Weights of a small spectrogram VQ-VAE.
Training: 12600 steps, batches of 32.
Rows from block 3 of the encoder, named by matrix and row number. Each number is 200 + 20 x the weight over its row's rms, rounded and kept within 0 to 999. All counts start at 0. After the name is the row's rms in percent of the matrix's.
# short0: shortcut pointwise conv, stride 2 (encoder.blocks.3.short.0.weight, 240x160x1x1), inputs 54-107
short0.3,092,227,228,241,199,138,191,181,178,153,175,234,194,194,212,179,215,168,187,184,190,193,224,207,197,201,226,182,183,214,216,192,214,194,173,190,201,223,191,220,234,207,209,170,194,183,217,187,196,167,186,212,196,190,187
short0.4,096,181,181,168,187,204,193,197,227,195,181,175,181,182,203,209,147,227,203,202,199,215,189,177,183,212,160,216,168,179,218,199,182,187,200,208,213,198,216,193,176,190,224,201,195,185,226,235,188,185,180,207,199,200,186
short0.5,113,181,212,223,181,210,196,171,228,195,190,189,216,221,160,192,220,211,187,230,188,190,172,175,242,225,221,213,171,197,168,212,215,223,225,237,203,203,182,180,186,191,230,185,192,195,206,235,217,213,189,181,162,200,193
short0.6,104,183,197,182,177,200,204,152,215,197,177,220,188,194,186,216,219,196,220,178,207,190,154,199,181,203,221,208,152,174,185,202,191,209,220,193,216,206,193,182,199,170,217,191,188,210,171,210,210,252,192,187,200,202,194
short0.7,089,208,227,219,203,198,179,172,189,181,193,212,215,199,213,199,232,206,198,206,224,175,194,180,176,173,220,194,178,196,164,192,201,181,208,176,205,216,175,182,231,198,183,174,207,185,196,146,228,225,167,175,199,182,225
short0.8,089,178,233,195,194,237,229,204,176,191,211,199,200,232,166,178,213,205,208,212,237,177,207,220,197,182,204,201,186,163,213,188,200,176,205,211,181,242,247,220,208,180,190,193,197,205,227,158,227,198,196,216,176,195,196
short0.9,086,165,207,164,198,240,238,146,184,204,199,181,204,219,200,206,166,199,206,199,217,175,197,180,181,203,212,223,180,199,154,200,178,188,194,211,218,169,201,198,191,176,191,196,170,192,202,189,193,215,176,164,215,205,225
short0.10,113,157,191,173,168,222,222,165,168,202,184,189,178,191,191,197,168,206,207,187,192,216,225,167,181,204,199,193,181,196,240,239,180,202,189,228,205,177,207,215,168,204,233,227,169,206,232,182,191,190,191,209,235,222,219
short0.11,095,169,214,174,205,260,239,180,181,207,201,201,213,218,203,176,199,191,196,193,219,181,198,181,180,194,205,191,211,203,209,204,187,167,190,221,205,181,226,188,164,212,181,214,174,201,175,223,221,195,205,213,182,233,203
short0.12,100,204,191,196,217,195,211,146,208,190,201,207,230,218,206,185,207,184,218,202,219,200,181,202,184,196,235,175,157,188,230,217,193,155,203,184,169,190,214,208,213,225,192,173,215,178,205,174,226,181,159,201,178,197,198
short0.13,097,204,169,172,188,257,214,154,220,220,218,217,211,213,192,210,175,216,203,214,210,199,159,188,173,211,202,206,206,233,204,221,196,177,189,189,218,174,204,190,216,206,199,213,234,210,167,181,184,212,189,192,220,177,208
short0.14,079,222,204,216,223,213,167,237,231,180,208,193,248,186,200,217,220,196,183,186,212,174,238,193,207,182,201,204,175,224,193,191,219,223,178,165,189,227,180,197,205,205,171,176,217,168,208,171,197,174,220,218,174,201,210
short0.15,103,199,198,188,186,209,224,147,215,200,198,180,174,217,195,192,153,229,182,192,180,222,195,185,175,191,207,191,151,196,162,220,196,206,214,209,211,166,203,197,220,227,229,212,170,211,192,185,206,189,173,191,216,199,220
short0.16,089,168,177,227,205,169,224,218,186,232,208,228,201,196,210,195,199,205,175,175,199,193,171,164,178,165,167,224,186,207,177,189,176,197,217,183,207,232,149,208,191,147,200,214,204,211,202,221,194,219,155,196,220,214,225
short0.17,093,208,220,211,218,210,198,207,175,204,227,191,179,216,205,165,224,197,194,205,207,177,215,201,205,140,173,206,255,210,195,185,225,189,180,175,199,211,149,165,210,196,156,204,213,186,196,203,232,209,196,217,197,188,225
short0.18,110,206,213,219,205,226,190,204,187,208,216,143,231,193,208,205,192,185,198,167,203,196,188,200,235,208,210,217,195,186,200,204,201,218,209,175,220,189,185,185,212,185,202,171,222,195,225,215,207,198,220,201,159,206,219
short0.19,104,198,199,185,229,176,206,202,184,205,198,176,186,209,202,209,204,201,202,186,204,204,201,187,234,193,179,182,202,178,217,182,206,207,212,191,180,187,173,196,217,182,187,167,226,190,203,234,203,206,176,173,170,218,208
short0.20,088,155,163,216,204,180,229,191,166,204,202,245,185,218,210,206,191,209,197,200,179,169,173,143,201,195,200,217,210,217,164,183,167,192,202,179,184,222,160,206,184,167,180,194,187,195,223,224,181,204,151,189,196,203,211
short0.21,102,200,193,229,194,182,225,176,215,204,199,200,202,179,202,224,224,200,197,217,199,194,174,177,225,211,214,191,201,167,158,201,213,237,196,205,215,202,202,193,186,194,204,197,176,214,181,256,197,195,233,207,159,209,177
short0.22,109,229,170,227,187,187,155,242,207,168,203,163,195,201,204,208,193,224,217,212,193,216,175,201,260,233,176,178,172,175,184,198,183,203,200,213,204,199,203,217,196,200,193,208,232,203,181,252,196,204,196,188,159,209,195
short0.23,095,220,198,224,236,147,208,230,182,219,179,176,208,234,209,188,216,185,167,176,234,200,227,191,174,199,206,175,185,184,206,174,215,208,195,169,211,225,200,210,226,182,185,161,216,180,195,157,192,207,192,184,183,185,208
short0.24,104,178,202,168,198,171,190,190,187,199,184,173,188,191,190,218,160,212,196,193,197,216,206,181,210,208,198,206,136,186,211,208,186,193,182,203,218,186,230,200,193,224,246,213,195,211,213,219,207,182,212,214,197,222,216
short0.25,099,142,193,197,199,198,215,165,184,190,191,172,178,227,173,168,163,192,211,192,186,198,183,192,182,198,198,189,182,203,219,222,167,184,192,196,216,205,210,182,196,224,208,205,218,188,183,157,187,192,184,225,212,196,184
short0.26,092,182,198,137,210,183,241,189,204,202,196,185,201,192,202,184,145,174,212,190,198,206,185,212,213,199,199,201,205,175,180,200,207,212,208,209,217,174,217,173,229,182,204,226,164,235,217,216,186,197,197,187,225,222,190
short0.27,103,204,208,193,207,168,216,176,209,188,177,202,188,186,183,202,178,182,210,211,165,204,187,197,183,224,221,183,144,203,205,192,178,163,212,203,187,184,196,188,205,231,194,184,215,225,181,221,198,189,169,206,196,189,152
short0.28,092,226,176,185,173,185,216,226,191,200,194,202,168,186,228,199,197,188,225,194,202,227,214,182,216,184,185,225,182,204,189,174,187,189,221,212,161,161,213,184,193,183,211,215,201,207,221,225,214,209,240,190,235,200,190
short0.29,099,174,173,165,210,222,222,193,189,226,206,193,224,198,172,207,155,227,205,214,192,204,136,203,201,208,212,189,188,182,176,234,216,199,211,215,202,180,190,205,174,174,186,209,190,212,176,214,174,214,160,183,211,202,208
short0.30,092,219,205,204,197,244,162,211,221,163,208,156,210,176,188,219,222,203,205,215,194,184,179,197,210,212,207,197,182,183,205,236,189,203,186,187,202,207,193,190,168,192,221,211,227,191,179,207,219,236,205,189,142,189,203
short0.31,103,204,192,192,212,174,168,195,216,213,194,176,186,193,206,189,248,185,193,217,178,214,186,189,260,208,191,171,198,149,219,217,224,184,198,210,195,218,190,191,200,201,212,227,244,219,188,235,195,197,184,199,150,205,186
short0.32,102,220,181,196,204,206,199,210,196,206,230,206,181,166,225,207,189,223,204,193,216,210,195,224,157,177,181,198,176,171,166,213,204,189,244,205,198,199,181,153,187,165,208,212,163,189,175,197,184,227,211,199,200,202,196
short0.33,099,171,201,210,212,222,216,183,185,214,193,194,214,208,194,174,245,195,226,214,200,215,206,195,189,189,218,200,234,213,166,211,228,222,229,190,168,211,184,199,213,159,192,190,202,218,213,202,219,226,149,172,195,200,254
short0.34,113,163,218,196,176,231,211,169,179,200,184,224,182,210,178,188,226,182,209,214,218,198,186,188,209,192,224,183,124,159,196,203,216,196,194,229,197,197,216,186,171,195,219,189,204,198,224,200,211,179,195,219,182,204,199
short0.35,095,193,202,211,227,210,227,211,187,169,196,201,186,199,206,239,216,215,232,228,208,147,180,189,188,190,199,232,197,218,206,218,181,158,207,190,203,212,173,193,206,203,181,198,220,184,184,179,190,210,166,183,197,194,180
short0.36,084,129,199,216,210,218,203,185,174,211,232,227,174,220,193,175,199,198,209,189,196,214,212,184,216,182,184,208,225,189,217,214,190,185,196,191,209,233,171,197,180,135,191,195,187,187,180,183,198,215,183,193,220,186,200
short0.37,091,183,187,210,185,188,205,170,195,207,196,189,208,213,209,215,171,185,207,178,181,215,191,185,149,224,199,192,150,217,113,163,185,178,236,210,225,199,184,174,219,208,207,218,191,223,188,196,200,197,178,180,220,186,204
short0.38,093,225,209,194,198,209,231,220,211,216,211,188,210,199,204,222,168,209,245,218,176,231,193,211,229,220,187,206,183,178,194,162,224,217,226,190,189,187,182,183,222,182,186,198,228,225,192,244,195,203,244,147,193,210,185
short0.39,093,247,196,228,219,155,194,193,220,191,200,201,222,190,169,164,216,184,160,200,188,187,249,208,183,199,217,194,212,208,208,195,241,173,196,197,176,205,214,216,210,219,219,176,210,189,192,179,216,176,208,246,183,198,207
short0.40,104,188,221,230,200,245,208,191,196,220,237,202,211,205,191,189,223,177,181,223,194,200,220,221,207,182,204,221,236,199,224,157,202,189,175,193,179,214,208,168,192,214,185,200,176,172,203,209,233,176,185,203,204,199,199
short0.41,107,204,185,205,213,206,173,194,202,190,189,205,201,217,199,202,193,202,205,194,186,200,163,175,209,200,169,206,160,197,209,218,192,208,216,195,207,201,191,190,180,191,203,154,250,205,181,221,156,249,221,176,186,202,220
short0.42,077,153,203,200,218,200,187,191,157,193,221,182,214,192,217,211,206,197,178,170,238,177,202,172,197,174,190,212,229,191,164,199,191,224,212,178,206,214,151,194,194,145,158,195,216,181,217,178,209,224,191,211,237,185,233
short0.43,100,128,180,178,199,199,216,214,197,223,210,155,192,226,206,180,189,224,181,173,203,182,189,186,195,200,203,192,244,179,195,224,200,186,195,158,198,240,192,203,173,182,197,241,179,208,211,224,207,202,216,205,244,215,234
short0.44,113,196,205,161,208,237,216,134,209,196,229,187,193,198,202,221,184,225,175,165,221,199,210,169,180,183,171,218,185,219,172,227,199,204,185,188,167,182,208,167,200,191,202,196,173,195,199,200,208,209,194,204,211,188,223
short0.45,094,149,156,176,184,224,214,151,161,221,221,217,207,186,217,224,167,218,227,197,196,211,192,189,195,190,202,236,204,222,173,227,187,191,171,184,193,207,183,188,166,164,180,197,202,190,218,221,226,223,196,186,214,212,244
short0.46,092,187,197,168,178,218,193,220,202,220,189,209,186,179,186,195,191,189,205,208,218,196,158,178,247,219,177,211,214,199,201,202,226,197,200,219,193,191,205,214,174,167,222,200,239,215,178,225,173,190,230,205,219,206,194
short0.47,116,208,196,180,220,203,199,216,175,203,223,181,222,212,214,205,176,208,174,216,240,166,218,225,204,186,223,218,255,229,214,224,235,183,174,187,192,195,176,183,207,206,209,201,208,184,218,185,207,201,212,180,204,187,209
short0.48,102,223,204,239,226,212,184,194,203,214,198,188,217,195,173,187,209,211,196,240,182,175,222,171,213,200,181,214,166,201,185,175,170,222,237,192,176,239,163,199,223,173,172,197,210,191,219,204,242,230,188,188,171,182,208
short0.49,082,196,182,165,165,217,235,221,209,211,180,200,167,182,197,237,181,212,168,218,199,214,197,196,181,210,177,211,218,217,229,195,204,236,182,210,203,166,209,166,197,204,209,214,186,197,188,227,196,205,189,189,192,215,204
short0.50,112,213,187,223,207,176,146,237,199,197,214,158,186,187,191,174,220,195,224,177,189,236,238,180,210,201,189,191,192,193,190,191,172,181,202,188,201,205,177,226,198,202,223,205,244,215,172,225,213,188,186,223,172,219,195
short0.51,092,205,186,204,212,197,197,194,195,198,215,175,227,227,176,190,222,207,208,218,204,181,262,229,215,223,230,206,238,212,181,205,210,218,169,182,188,230,173,224,187,176,165,190,212,189,207,132,196,203,182,181,201,196,224
short0.52,088,216,188,239,214,179,200,235,154,182,185,191,170,223,188,171,229,172,199,190,226,198,202,215,185,191,186,179,193,183,181,197,216,188,183,182,184,229,173,198,201,188,184,163,223,183,197,187,225,196,230,217,181,193,189
short0.53,102,185,251,206,226,158,207,188,171,174,198,173,201,178,204,206,174,185,181,188,192,172,202,242,201,204,178,185,211,195,186,208,259,179,196,231,189,212,223,222,208,158,216,210,210,197,215,174,214,182,180,196,184,212,179
short0.54,103,188,203,211,182,215,196,193,177,225,182,150,202,215,183,212,224,203,224,220,218,185,215,218,196,188,195,180,216,170,212,218,226,209,217,173,194,190,207,188,183,172,224,191,184,207,220,207,218,211,210,164,161,183,210
short0.55,108,206,198,170,180,215,189,193,200,231,194,168,182,167,222,199,170,222,213,182,216,219,178,201,207,191,179,188,162,173,181,216,186,217,189,221,192,188,173,170,166,198,176,223,207,213,204,210,158,224,211,196,219,186,201
short0.56,114,208,202,215,210,153,237,196,177,191,195,185,201,196,208,186,231,181,164,195,199,198,199,225,223,196,226,197,220,157,211,200,251,193,201,205,184,224,193,193,193,218,231,189,197,197,220,191,211,199,197,226,207,193,178
short0.57,094,251,178,207,197,157,198,228,195,182,197,165,208,199,197,199,176,207,210,208,189,230,189,203,212,221,175,191,190,210,196,181,202,204,215,212,201,193,207,182,216,192,224,181,250,201,214,222,200,199,218,216,192,211,161
short0.58,110,181,194,183,203,194,215,177,211,181,216,205,203,189,173,222,187,232,191,187,200,197,204,169,216,220,194,187,170,172,211,199,177,191,163,178,214,194,224,216,197,206,234,213,185,208,220,243,230,183,205,209,182,216,206
short0.59,113,163,202,177,206,195,235,231,196,221,200,195,219,189,195,167,162,193,192,177,214,221,171,200,205,215,186,181,186,202,207,217,193,168,187,213,221,187,218,192,206,210,223,205,182,182,175,197,207,183,201,225,228,232,200
short0.60,092,173,189,196,179,186,208,223,208,196,198,215,162,194,158,224,174,198,205,228,191,237,217,162,182,190,198,180,235,185,186,195,206,190,184,186,210,198,201,216,238,212,250,203,185,201,244,229,214,177,200,201,233,206,182
short0.61,088,189,182,159,212,222,218,175,198,227,206,137,213,192,192,213,121,182,217,191,192,222,205,201,194,204,209,179,179,179,217,200,203,209,213,228,226,178,244,185,208,204,216,225,209,205,195,208,191,212,174,193,228,218,191
short0.62,119,208,180,214,167,207,142,229,214,184,203,175,176,160,189,202,233,221,194,197,195,220,195,185,217,238,193,190,164,193,183,205,179,188,178,220,215,179,213,217,183,213,209,218,199,216,198,232,179,207,196,202,181,205,199
short0.63,090,183,204,165,207,204,232,196,209,190,201,163,218,196,185,218,133,228,197,211,185,194,196,216,215,237,202,200,191,212,213,206,210,205,225,188,227,188,208,174,206,216,215,190,216,183,195,214,200,197,172,215,176,215,190
short0.64,100,172,159,180,225,215,232,186,201,203,220,206,215,204,198,216,143,193,203,183,171,233,191,204,171,195,207,203,190,195,190,187,173,212,235,208,196,170,172,198,192,179,182,228,198,198,200,196,176,213,189,190,256,198,217
short0.65,104,236,177,215,235,188,225,196,194,203,223,222,216,228,177,210,211,192,187,226,189,181,183,185,206,172,197,199,207,174,220,212,186,173,234,173,194,221,181,198,192,191,183,204,195,188,210,213,224,187,173,189,177,206,189
short0.66,089,243,180,200,185,209,173,220,216,184,189,192,239,203,173,186,175,177,231,225,170,208,229,213,207,218,222,242,236,207,246,190,223,190,181,236,207,216,209,209,210,234,190,164,206,191,211,169,182,210,189,205,181,203,170
short0.67,104,175,212,203,219,208,216,167,187,203,193,149,203,216,203,198,206,176,215,206,187,212,198,183,197,187,220,191,171,187,243,191,207,181,181,203,188,205,229,188,201,218,203,180,251,179,175,179,232,190,181,237,233,212,182
short0.68,120,194,218,192,220,204,196,212,210,221,223,173,195,228,241,187,111,201,223,204,206,204,220,221,200,191,180,224,225,207,188,190,200,209,224,196,218,193,168,204,220,200,193,190,190,184,231,197,214,159,168,218,201,195,181
short0.69,093,234,203,202,201,196,236,154,172,197,220,211,188,196,196,189,192,185,220,208,196,190,200,225,178,198,203,191,188,190,268,201,194,174,195,177,179,224,214,206,225,196,190,203,204,190,192,186,229,155,149,180,174,189,169
short0.70,093,209,203,215,222,210,221,152,181,196,190,189,216,225,204,191,219,174,204,207,209,217,227,203,204,197,196,186,165,174,180,196,202,175,191,192,199,210,218,199,227,243,190,218,219,180,177,204,216,219,177,198,193,199,156
short0.71,089,199,185,193,190,199,192,219,209,216,205,185,199,192,208,214,189,247,218,199,187,217,205,207,228,217,192,173,194,204,226,222,214,206,200,197,201,180,188,206,161,208,220,192,212,201,204,228,186,216,209,197,171,224,192
short0.72,099,200,178,225,205,197,197,192,189,207,153,198,201,241,195,156,212,217,184,209,200,178,202,184,194,207,244,211,226,202,231,209,216,194,161,185,170,226,209,252,176,194,198,159,180,192,210,177,205,220,202,173,193,167,221
short0.73,103,223,162,210,192,180,160,214,229,199,199,192,205,192,207,222,204,221,191,201,180,206,192,179,222,226,202,188,201,194,191,214,187,222,197,217,217,208,191,208,186,176,213,212,212,215,203,236,177,211,223,198,197,213,193
short0.74,107,200,193,162,190,200,221,131,205,213,154,146,234,189,213,211,165,192,185,193,200,196,177,192,185,195,213,205,162,195,218,222,195,194,184,228,204,185,211,228,185,183,209,202,190,201,217,199,210,181,135,223,223,216,209
short0.75,102,192,185,210,194,205,207,219,222,201,234,146,211,185,234,228,203,214,194,210,199,220,190,207,245,202,233,205,212,199,207,225,202,200,255,192,213,230,197,193,177,162,194,227,203,194,203,249,227,223,174,196,188,220,205
short0.76,112,184,229,193,191,201,236,196,185,207,209,230,193,210,193,187,161,214,203,198,188,189,158,186,194,217,188,157,185,188,190,189,167,185,229,169,220,212,212,187,178,224,196,196,167,233,176,232,215,226,178,172,208,194,205
short0.77,086,212,207,198,211,192,180,224,201,180,194,189,237,220,179,190,215,185,199,212,190,214,236,213,198,187,196,200,249,205,208,187,235,194,198,175,192,243,211,208,223,179,210,165,208,167,196,145,183,203,197,193,204,200,189
short0.78,112,254,221,220,209,204,208,217,208,215,216,185,197,173,229,220,184,197,172,164,191,202,196,247,193,182,165,193,211,222,196,174,218,198,229,184,192,204,191,208,194,176,192,188,228,189,248,166,176,205,189,231,215,195,171
short0.79,105,155,218,195,188,180,245,206,206,212,198,209,203,188,185,212,211,185,200,217,210,196,173,193,227,212,198,204,195,158,221,211,227,196,187,189,184,207,214,186,194,195,216,211,193,200,188,233,217,198,198,202,179,198,174
short0.80,085,204,195,187,222,208,224,156,213,219,222,175,193,218,210,191,178,172,198,207,226,191,209,194,208,194,203,163,154,210,195,205,204,182,188,217,198,178,226,176,196,220,171,206,218,199,153,214,201,214,181,201,205,220,174
short0.81,094,173,212,199,192,193,212,158,172,163,193,186,206,215,181,214,202,180,213,207,179,205,223,194,188,195,191,230,147,184,182,174,183,172,194,228,201,218,227,207,218,233,204,192,216,183,196,205,204,201,168,220,207,223,168
short0.82,095,179,212,170,203,212,236,205,172,220,189,175,199,182,182,208,143,200,178,194,193,218,189,205,211,228,198,184,180,224,196,195,214,212,197,194,231,181,183,181,190,212,214,202,188,197,149,224,198,197,168,177,181,233,205
short0.83,105,234,223,251,214,173,217,206,213,193,180,219,224,211,187,188,230,188,212,178,200,193,237,199,157,183,224,187,170,215,181,197,205,190,198,173,189,210,167,186,239,226,207,163,196,177,200,178,233,220,176,179,183,186,225
short0.84,104,188,264,223,230,203,210,181,175,214,234,156,177,218,228,186,171,194,216,214,217,198,239,204,202,206,195,189,192,185,202,191,278,164,182,215,186,206,186,187,205,180,200,231,185,202,185,192,250,183,201,198,161,182,220
short0.85,087,210,217,231,203,194,194,180,184,180,202,224,219,208,200,210,229,214,170,208,217,175,207,169,181,191,205,199,192,193,159,196,197,177,214,179,203,222,172,189,213,194,207,197,195,183,209,181,215,216,164,190,214,203,217
short0.86,100,203,213,176,190,207,227,186,153,187,193,203,219,219,168,196,218,186,227,215,196,150,229,223,173,185,197,177,184,197,230,201,201,152,194,215,163,195,220,213,216,243,180,205,205,197,172,189,207,197,188,196,182,198,161
short0.87,091,152,204,160,203,232,239,216,182,229,201,187,191,195,190,187,165,187,198,190,216,217,167,197,182,208,220,188,209,180,190,203,196,191,203,205,208,181,216,176,190,191,211,220,154,200,184,208,187,197,166,196,238,198,213
short0.88,103,206,217,203,199,231,198,193,182,199,192,154,226,200,191,213,222,181,184,205,193,167,213,192,219,195,215,211,200,201,168,191,196,190,183,196,222,194,161,190,207,204,180,227,181,164,193,204,232,217,187,222,192,188,249
short0.89,088,192,217,203,223,222,229,189,202,217,231,119,222,210,212,209,237,190,197,201,194,199,217,190,208,185,216,210,203,193,211,187,228,200,234,179,198,232,195,184,203,194,216,201,186,208,234,201,257,213,166,206,199,205,203
short0.90,104,177,170,182,179,170,212,195,211,172,197,234,178,201,164,242,209,201,200,204,212,210,232,174,209,210,188,204,222,187,205,194,198,183,193,176,215,211,213,193,214,198,220,217,221,187,207,205,204,163,182,204,210,199,183
short0.91,098,227,221,192,196,194,210,253,211,184,211,188,198,196,193,217,182,206,228,176,158,216,196,196,241,212,180,197,190,190,193,187,224,200,208,210,200,200,213,184,188,174,216,208,241,195,183,243,193,167,254,203,185,205,177
short0.92,092,233,209,183,206,201,210,195,210,199,203,163,236,196,159,189,202,194,205,218,211,214,226,241,219,203,212,217,241,222,178,195,252,222,157,198,159,245,212,199,211,167,180,176,205,195,209,179,206,225,185,185,166,211,188
short0.93,105,224,212,211,198,208,166,245,193,208,216,171,197,178,183,181,185,204,208,202,161,227,192,192,214,230,169,169,202,191,196,181,207,173,214,230,202,211,189,225,188,209,218,200,241,207,178,237,182,187,189,204,156,208,188
short0.94,098,117,190,188,200,238,238,189,171,215,234,183,215,223,207,186,203,210,206,203,206,194,208,190,209,203,213,191,210,166,211,193,187,192,197,210,203,217,192,192,186,213,172,221,181,196,208,214,210,236,250,188,221,190,200
short0.95,115,198,193,243,167,210,192,192,209,218,206,228,174,221,205,239,196,193,185,211,222,198,171,222,186,209,204,202,233,178,232,191,196,193,204,174,209,199,215,187,176,187,198,225,196,205,168,207,202,201,193,201,214,195,212
short0.96,083,193,209,190,203,230,203,197,215,224,194,163,249,226,214,196,232,200,204,213,226,184,234,224,212,197,208,226,236,193,201,227,239,189,190,192,183,236,225,216,204,194,194,199,184,176,224,185,219,204,220,189,227,189,222
short0.97,078,241,146,231,197,173,205,221,217,195,174,201,216,210,180,178,224,202,188,189,243,177,221,238,169,211,200,200,184,177,186,213,218,203,191,182,178,203,203,212,214,185,202,177,204,152,215,163,185,208,219,196,173,209,219
short0.98,087,212,237,195,207,184,253,179,191,213,195,186,198,221,183,201,188,189,194,189,198,213,202,230,197,184,205,189,170,212,208,167,207,212,194,200,205,157,215,178,205,240,223,195,211,207,187,190,202,172,181,197,230,230,182
short0.99,105,155,188,169,182,216,207,164,191,186,202,203,229,221,153,197,199,211,207,228,225,178,187,193,216,216,223,198,185,172,164,203,187,209,202,194,174,201,189,193,190,194,200,204,199,186,233,211,207,200,255,202,182,214,194
short0.100,098,271,186,190,186,180,189,190,203,174,205,204,220,176,197,204,187,195,195,199,193,198,216,234,181,217,217,180,249,196,262,177,218,188,209,210,178,181,232,218,201,233,179,188,197,222,212,180,247,212,212,219,185,190,165
short0.101,103,202,177,191,209,206,229,149,197,160,202,227,203,179,175,225,201,202,205,209,194,188,175,200,204,201,184,185,164,170,246,201,195,168,185,182,152,221,215,204,189,212,204,198,178,177,224,201,210,178,173,217,176,198,178
short0.102,079,195,195,205,222,189,217,176,174,198,179,202,191,194,179,212,194,195,209,215,183,191,208,192,204,210,217,186,145,192,183,209,181,171,192,210,206,195,218,214,218,181,158,171,221,186,193,222,209,199,199,199,210,207,147
short0.103,101,155,213,216,189,182,202,217,185,187,217,199,177,215,239,205,231,180,199,161,172,206,174,215,219,159,202,209,223,170,209,214,197,188,214,178,219,238,212,199,212,225,204,211,168,206,193,211,213,200,224,188,228,201,189
short0.104,093,224,200,181,206,199,223,174,225,195,205,215,196,189,175,202,196,197,172,201,182,214,208,219,198,184,180,180,153,202,196,176,224,215,207,217,154,166,190,177,206,190,205,173,192,206,191,239,199,188,209,186,225,219,181
short0.105,102,192,212,185,177,198,200,183,239,180,183,198,204,209,169,196,189,182,213,197,187,220,197,220,222,210,237,190,189,221,265,181,188,204,204,198,191,192,235,169,198,217,234,205,197,212,171,229,191,190,195,207,197,198,165
short0.106,094,174,204,205,239,203,178,227,198,224,220,167,225,207,207,192,231,205,190,175,220,181,246,188,193,156,167,207,216,215,167,191,204,219,207,167,204,218,180,196,199,155,168,202,224,205,221,185,227,201,210,174,217,194,245
short0.107,107,208,203,235,217,192,209,196,177,246,195,190,179,209,204,218,232,194,228,233,177,212,197,183,227,193,223,185,188,176,208,199,211,217,199,213,198,177,216,196,180,202,204,206,220,188,216,216,215,218,193,201,185,185,168
short0.108,080,218,166,171,186,186,230,216,215,200,200,203,181,179,187,228,172,221,163,219,192,220,188,176,194,214,175,202,185,198,260,219,203,201,218,181,189,166,213,182,213,215,243,176,214,214,202,211,205,205,193,210,202,211,193
short0.109,104,186,196,235,206,205,158,194,244,191,212,163,176,195,184,194,229,214,221,203,185,205,201,182,241,225,186,198,185,160,168,198,178,202,186,215,211,187,208,171,191,197,216,200,196,226,201,273,186,187,175,209,151,219,190
short0.110,112,210,196,177,196,176,202,218,177,185,214,195,212,174,197,173,247,210,154,160,200,190,220,230,184,208,190,173,196,179,194,188,198,167,198,198,173,194,174,211,199,210,176,187,180,193,220,172,206,201,175,207,196,189,231
short0.111,101,226,212,200,212,197,184,194,222,218,203,151,208,191,181,202,195,202,181,199,194,167,197,165,221,222,211,174,184,195,222,212,219,199,199,208,194,217,205,191,159,173,201,175,238,190,177,224,204,201,198,188,143,218,214
short0.112,097,190,199,182,206,214,218,187,147,181,209,172,201,215,220,206,169,175,201,199,205,191,200,218,182,195,179,212,189,198,181,191,175,175,165,199,192,198,198,187,221,205,188,215,217,177,197,168,222,204,189,183,262,181,184
short0.113,090,198,224,231,192,181,187,201,192,194,202,206,188,181,216,183,232,190,182,170,230,168,219,198,174,190,219,215,182,193,165,185,203,198,191,172,210,218,173,184,208,207,204,176,213,170,222,192,212,217,224,208,215,186,236
short0.114,104,204,188,223,210,197,211,182,201,232,159,209,201,229,210,189,189,176,189,162,221,218,220,150,175,198,230,220,190,223,222,215,197,218,210,203,204,210,221,222,216,200,211,174,182,193,220,181,197,190,191,156,222,194,225
short0.115,110,190,218,201,235,199,205,199,167,196,215,124,221,209,206,207,178,180,205,196,203,216,224,172,239,184,231,198,204,182,204,186,240,205,215,184,202,218,196,213,199,189,222,203,224,206,222,217,249,153,222,185,187,200,213
short0.116,086,228,186,209,183,198,218,233,209,193,207,209,227,237,179,175,237,212,202,217,193,203,218,204,188,186,226,184,226,220,198,202,203,180,233,201,205,254,203,201,213,204,194,189,195,179,189,187,209,206,166,215,203,200,192
short0.117,124,224,212,197,177,197,172,242,207,201,204,168,182,196,189,206,188,202,181,193,174,218,173,183,218,226,155,177,178,194,178,185,179,213,198,220,225,224,212,225,199,200,198,210,244,213,210,224,186,201,169,206,175,195,191
short0.118,088,260,203,184,229,214,215,212,213,206,187,171,268,222,192,194,176,200,185,208,196,197,235,227,220,202,208,195,223,193,237,215,239,221,202,181,197,206,198,222,213,190,207,181,211,203,204,183,221,193,210,212,175,214,181
short0.119,108,183,210,190,214,173,252,187,168,209,195,219,213,218,209,197,187,158,227,198,199,182,220,203,226,200,207,216,211,227,150,185,234,199,205,225,178,189,179,223,230,140,202,204,192,221,213,209,209,200,211,192,211,199,218
short0.120,090,178,205,221,196,197,196,233,194,197,211,184,179,239,220,182,234,179,193,188,205,227,213,208,178,180,201,168,239,194,229,222,200,183,248,194,213,233,184,192,217,213,215,193,184,205,204,189,220,220,212,177,233,203,223
short0.121,106,175,197,198,195,220,226,194,193,199,209,185,197,231,168,210,187,217,169,214,224,205,187,221,206,189,188,202,164,168,201,174,177,191,199,208,188,196,212,216,204,213,215,196,179,207,226,186,210,199,194,214,221,221,214
short0.122,115,157,237,215,202,192,224,210,210,219,211,213,188,179,210,192,162,169,197,160,199,174,191,150,181,247,190,189,206,211,180,211,218,172,181,187,193,216,202,210,223,166,206,214,215,211,200,205,211,175,199,141,186,185,213
short0.123,101,201,193,188,209,198,191,188,204,195,202,186,208,221,206,184,190,185,200,197,201,186,198,235,167,180,197,201,186,194,200,197,192,174,197,196,195,190,229,202,246,202,186,192,196,173,164,172,203,217,153,213,205,181,171
short0.124,089,201,196,181,200,184,209,220,189,190,173,193,223,248,186,193,235,179,187,180,210,202,213,233,212,202,237,204,205,213,223,202,187,207,216,171,187,222,207,204,227,199,195,189,207,199,213,153,197,206,221,200,206,176,192
short0.125,102,169,192,198,231,234,206,130,219,197,202,154,241,190,191,199,214,209,198,191,170,190,220,197,198,175,209,213,190,188,167,200,182,207,205,217,234,204,160,193,204,210,162,215,195,181,206,190,222,211,149,154,227,204,241